A small masked image model, trained from scratch.
Model: 1.62M parameters, 32-pixel images, arch vit, norm rmsnorm, activation gelu, layers 10, width 128.
Training: muon at rate 0.015, 36400 steps, batches of 256.
Data: trained on pixel-art sprites of 400 made-up characters on tiled backdrops, 395000 training examples.
Rows from block 2 of a small masked image model, named by matrix and row number. Rows with one number belong to one neuron. Each number is 128 + 24 x the weight over its row's rms, rounded and kept within 0 to 255. All counts start at 0. Numbers have three digits each.
After each neuron's rows are labels from the 100 images, of 14848, where the neuron reaches its highest value: "strongest on" is what is common among them. Only what is clearly more common there than usual is listed. The data: pixel-art sprites of 400 made-up characters on tiled backdrops.
# fc1: MLP up (model.blocks.2.mlp.fc1.weight, 384x128), inputs 0-127
# fc2: MLP down (model.blocks.2.mlp.fc2.weight, 128x384, transposed), outputs 0-127

fc1.304:159146133123082112123135117129157115128142139123102129183102136142150145137134112158162068109165150130124150169137123125147125156113125156130129146131182161102158103098154120137144090150085154180109126147166112122138121159105159128130124128144145113132135180176149135111161125124135147125153089163121121120106099113169089162116138152143115136075125124078145092145128079113139139105119
fc2.304:154152141158144140125115127130144124153152119157158187147121110141147141152129099127150129112131131166151141110128106143075137158134118108135152120134109134134111101113126084176136136105132125133192156096138099080120135166139134169129121115061115108115110135153151107120120137159117121136120097127110115112115161169185113137078135134119142108143163108121161157114136093080103069137153
strongest on: black

fc1.230:117113189136098163095131104105104122129162086103105117157141096144140171123163127181117116178105153136098099121177158141142139133104083118107152095116111099079134118174130141133130181157119109112123119111172123115142127097125120149112125149110107112120126103158127127113134103118145140113100114151102102104088110103107098171080118121149115129103105125144148102104147137166147147129109
fc2.230:101134144126164078175097145127134120133121116096152147086127152138103136149086162171129145113144110116153112135116147136134165102117126124097130159133117137159141098134165146151152118155112069129158144146126130127101151117094151159121116115130092130136124122152104140142145140128123174086090203137152116094167134133132149137127148098144135124149115125163130146065150157095150110114183
strongest on: pink

fc1.6:135114158125127117124120133128127118104110144135179111111128172151132113125132129146140141122138142131090118100188148150125134086162132138156163114115172109159136141127124092153090128136129141097127090155114143187096120099159136174134080134156129156137163141116063101170100130110125169164090118119120124099143125125141149141101155091072130098104128146123135131148123083100109114101107
fc2.6:099096098144146142120116112098163111146136120113136133152137085149156076149121151143069129112118144139105108166112105098147105090117115144084140088135105105100141057141148175125141132132142122121155115113154113116137077193105142125134164107160141138162119127145155135118100097130137145112105134119153085134146126136129137126080087120132156161129168129104154127090148154125108150141128
strongest on: blue

fc1.59:102117115134117120116123114126100135122127128090168101146128223122106161114122129153152071142117160155108158142127107138104155151173121165157119115136131114141088145110095119150190135151102156119112091119103147097114137154179121161125093153145113133106148143102104090147135099142149136149155160142109147141098098143170163107129152105127099140132111135111134111134108159104100135132124
fc2.59:130140105104118112111152115116170104134095126163145125113131069127170108085167140163096140122152089154083124146150098148122110116146125107107166152089089148106141104160088113106137157096155128112094129163118162151166116137098179109103107106158129164107115157122156163116138136144104133106122102147156155139117161141154112168124119161142141129104142126104157152117106105106139092122119
strongest on: large; black; brown

fc1.51:118152083106117096149094130153121118150152111112128132128107114078113124112130145152114126167111158107161116108155150105132120166115145145128085108099110161130146125083117144111139115142110133167157163125135117182131142133148143109138100137096119168098126117133127098105136181113133106124118121080111129101122132194101137133128166144097176154080142141141130119175073113140076129151128
fc2.51:152097147160135140105151133114145128081132127150134116126174146170124128149145114067155115099118108119112154133079108160138169101160077097127169126135155109143087154147150120129146148113137090124088089105148135118112130119106128140110165106140156104169105112127139149156088100122122158131116150151142121148128117076168136112101124130130081111175119125122139165102168141128170125115138
strongest on: white

fc1.321:128122138114078115140089102111122146103145134128127096121112113162104121144125134096131122139144120184101150151106125108132138180165122130099185143106107131126116150112117153102105090148079143143145121168173149127135111117149090132146144117110124109153090162121122109123145146169150116134146085081126141129170134096156153087141130126120121113170113143158084098107117082159152094144166
fc2.321:122132119140124089127112121132137173132105122124156135140154098122137103129151116125138114108102094130133134164153116146093105135124105146089146125191102134125141098149120193115125126136131205141126162119134134123154104117136132130139147098160141157099129143089121125134147128099149107126114125135103141117115133119098110137162148098130157100192158180088130129190125093127120068146175
strongest on: upper left

fc1.234:118119061141081100127159130104127127126137130115157149129087126121144152136116136115124150111116139086129156133121100128111102117080187092088110123123105139169163116132116116087121094115137159159128128164162112134128139120122157102136120093150113124107147154137128128076121122134167112173109132095130142163125128158098144196154162107121145148153105097178093135126168121124138135127096
fc2.234:115115118076126160149149141114154148170109166111119124111139159120144146101140146145129122145128160110144124127123153122110126118131156138077099108133152134143144109135169111147130111167118140103131131110136159071153134150134162157136120139182127134050149084086157127136176092120099127119127118154134142120108130148108117216122143140123131175109153134133163092157110125102112130124112
strongest on: large; white

fc1.61:103157120200134124140140123121087140163123160113105104194103123120110142144157156134092177100113163102101138122093158150132109131119139174142075114163119128127162096140139151106115086128099147110136136114106123116108121098139069150110124124141110118119083144149083115131128154125144141148170155104131159137132115105098147120162147100138129113091132113133122089097142129152139150098115
fc2.61:119133120164151104153134105186175111093108105134099143115184078154111109112139132113152169127131115172151123124131114100125136125146119088109109127102132166073081067124125130116132147162146157107120105122167138122120085169133140123142128127097137153119157107158134115127136133126123150141088134110130116123137153139112133134189134161126127112120134134081170139074112113101097106124155
strongest on: white

fc1.342:132124081123082109114105115097106094131133147117158146133103153152128162160132093145152143196119130145125109119108084146102095119159152109094146145129124131148150111112141083082151143136122157153113111170133122139122144170156114114118124129132089103110123162116092145092127119141142116128110131130117153137088137137124164163178144133087131115104137147130179143101146177111193133147112
fc2.342:113133135124146123146110098158137107123144090111131120124180092111158100119158153107105138142120145136144154116142164112146133163098127137173109122112134161124113130165107151152111112106158136090155148054100129131131122114125149165132184119143142129186132126081160090168155121128130167128148066127105131098149109131144129129176132114126163157142146143120115119157119109155079113111143
strongest on: blue

fc1.376:138109151135101170133156132111126117130165133145103128162091108148117162130136110100147126103090084162123124130115148082135115131088123093152144115101114154107126090121141129112080128057134135120151116122159120133135151193153114142110104135137164113094137139072120140106142108097157187130118090104135144138112134145114145103179154164131109108109156141115099141145142160115123155137167
fc2.376:113092126134110116135151130113098114115080122099146092150141146108153127134124147081151100103094081125148084079110105122125161142124169109115120129115106132114127106111144105132167182121118150118104103111132170131106153113109130132150111192111127131111138145091165180136108142089141140117118146107148099110153087124097159098137140102147107143090136127109144157152118179106160126137169
strongest on: white

fc1.181:144119094136105139156157163107153132121138117091143124119140149130130140194115172130143129121095113119136077152120117194113108135142115145096159107134127103112094149178110168078110168129133175155142148084126156143121106134120092130154125106125158152137109105096124160163156095172149113133108086116117164134089122149121134095101104145119123120127109128153113157161102135151114141116137
fc2.181:168136167117124120089088128139131125152131141157121102131123094160122122096115091125145142128156136143134175108090116080133134113138118127170110143113170158136138114095130093132168088125123106087089111169144117146142136130152140143099133145090102092128136135135124098108106152110100091134146161146183119115149138099095115166128167137127128158103125113090143087059115121097145133112162
strongest on: black

fc1.279:142128112100108141130146119144138086104114132110120084099133099126162165139167108171114124147097197127160109163127131146149133178112184138092152118140108129098146077152146117094121147123108073153134127129136154133176118133120127113092122118146107146147102130108150160071143127135176109106123119101096139147134135097142154135137097117139109120103133162140113114133162173139129160112163
fc2.279:076126140110165131129143151110129174153125137110121155111091130092109078166103175131129102130146082127102128113148135114087145105150085133142135121113134130092099166092102148101134103141142175100136120137093121129136169146095117168154152095146134111173139110117123125136120129135113136148150143148141099103136158162139155137134138116112178136123137101142139140176101073103178158124130
strongest on: upper left; yellow

fc1.238:110116145127099089130179156116106105084092163130123136134138123133130134131143104155118111151115138159163090148186127090142132105110163123134124130148164146102109143093079165123118153167132136118115137133135124100133141140111141102080093075122152117087155091163149158125131115127120127176157118178127146157122112146155100109118177130142101105138113149143129112101147093095129100134084
fc2.238:104159092100179147140086084150111153154146108112131131142155115140165102102137160134157124084121091159118120159103137107100076127149108133113128132127103076105151094132128193119121133112157123112143123175110124117099150148128093125193121143141087144142112124147136146130109132168127117094097129135126112138120116131088103116136112143093118122120155140118129120104082136099102166173136
strongest on: green

fc1.331:140130110126076194099118124142087084166113130119096094146156158156137126144123129104092130115165165133125132114130132180188153145147113086116135126124126105141131132117145150141144123135101129146142119123150143125137135116160122053099117087162107124169173138172093138098120135105136125134144117131146123138081150105148129113111108137138102123090163124136156158134141121160157172108137
fc2.331:156125081101171097116177114098129092133082102176082144118161114144122115112111114117144103094100116109156114139172117120146096130147129100135148148121120098138133107135124152137141163115165159117108171114091118142146094131128139149115110137162095153114132116138093113144108143139156168100106136133141152145137142134127161123107147147155090108113147151113200146144079129165110136088104
strongest on: upper left; white

fc1.298:143101125176161157095107118147124177104125107140119147126113125136131122154177151158122153123137149136118158127127128094131097122119156140143096127126130096151161155138122155169114145098130136154111113146165134123111087064138070094114124177146155120105149148095125129093077126153087112092127096122092144085131120115129094152155131153125145110097143113111116135133125154126157165080145
fc2.298:141147134112138126092098123120128129125134137133152133166143138138152102160156120151090122149133121121108173142079097115145073088145109137110082113179089121125153127163158127148119133148143126105135107148127117110115089129124126106162131157175108138124113090096126125085078084147129158113117118147119132101066115092142159134110156142136128108107101171076159137089136157157132127108134
strongest on: pink; orange

fc1.161:164146124175120170123116103126089116118105145167125112103165173179128171130125113157131129160083152118135080139065114196137132123137092107156115119090106161114106132101147155108137132113143126094156123119184151135132140119152148117165114093089135127131123090147116118140132157158088124131143117124149133127102123123128151122101140139065139111089156130132122140102125118123143112107144
fc2.161:101108151077123114114142121148187149135169143076136163161105085105099099138125129117124121091154110103155172092182143091132142129154187125095136141179135082151158113139109101116128131152116131150105126148058144123119114136118114140079137141157144128149128144123145129120119087115150116124118142126113140129151147144117115149156117089158129133161111126145137096162127123157124151155111
strongest on: white

fc1.239:163174107151104112152141158110185150145166141083152128125120158134126146090116145135120153145119131120108163136103133178102119078122129146126126151136131143138125124109122141161135121074149121124143159164156160156169124174119095149171132124117129142136115124117142165168186131132152127145175139137157163140132081096099146120164111114114134148139148127141089136160150118119130141088087
fc2.239:127131085152145121134154084131120149116077140123104173106173129147139082123125116138107127108121156169146127146172141141164087133128149163122129135174121163115138108127138150106135115109139183082116120061114132122141117133098129128167124133155150199124135135108151136115112118136110152100107130131088129155126159134143169114148128146114161107157152136095160121129130127145094093179145
strongest on: upper left

fc1.26:124137174132093157140146102074120172160120130140116123146141146119120160115174136152116110084119116137107148108176130117118200136109161132083138135099093117142091136151110135121114150158155126106103080129115120106069123099128173166151148115123158136125170130139146123142169131124133136094139154132136142150112123132156105196147105138101124126152160117169147109116135101128127145107129
fc2.26:106130090142127136108147113115118123115144111113124147168142125135114116109129098112120127153117142096142115073128115122121155120157141145125127136156099126124152165120147153186163133129077156148174122144146101161105185128139127130157108184087127162128140171141130123109101172116168136136151116133109086119142163122132123066126115151171095143100152092142085130131110132102101106173157
strongest on: pink

fc1.277:145117127153089106168156139179127122104100148141108096174099131138125142143141099094125143088139149147094131108145145115140120083076142152167125120122134105117190087156098127131153145137084146146114087145144180131138123140127112140131131134112138096111095115160117140159132130109118159120177089139093125125095134113142126120154137108166163125119158088086149111103124138113162108137088
fc2.277:124110106104180149082129117131140099099085137079119136099143123117090149109151151116110111127134101106147124154096096096160137164124088112132141167139107134109116084101138114127136168088167129098121088109161127151133111149113175112110108159140129131094173148091122155136133096140178169137130168135105103103134130113108107112151163134151132133140140133140113148136172129128079119153156
strongest on: white

fc1.278:139099142082114174149118129133113133116140113140123104099081136095141122069131118139087130073100096107103127148120141146176172101111140151100150126113130140120124131145149088126122112125140164184114150147131115094163103083139142064147153095144117130142152147118104150130155111124139155085130167130109154123126100100132130145151108121132114099153146160085093162128155123132142100099134
fc2.278:095119109102131090114140109118166122143118112101144182103139089154147092155102118119165155142137135125149152099120130119110098129140116152136118130137104117098124110124114144162162152080127146084109123109129135065140141141150154186149147129155111139166126111140154107146115163112123144120126122154122132116179166102106143115153132105109178133163130138085118130127101112057136112170168
strongest on: white

fc1.294:089122123117151156143114129120102097120137162146115200157144126126093128153152120149097095144146127156124131181137158153143170150137134128094136109107109135158104132146132109149120104145096123173123113083176175115147099103109147146153110138104157136121099137119151159138139100171138140131102095119072132152120146137144130136114091079145128116145122153150128131165114133108110077140182
fc2.294:156137156115120098118179129141139168132112098155131068109123135123160118106124111117157156114123127107145126083132104091136121138121098121160105152145132115095149115080133129109115136109149108056159129146071090138087173147136107131087119120143091152110149140128115115122096150105106142097129155157155122115137130122108134127135154158118124152095114104124149113076157127164133185139092
strongest on: black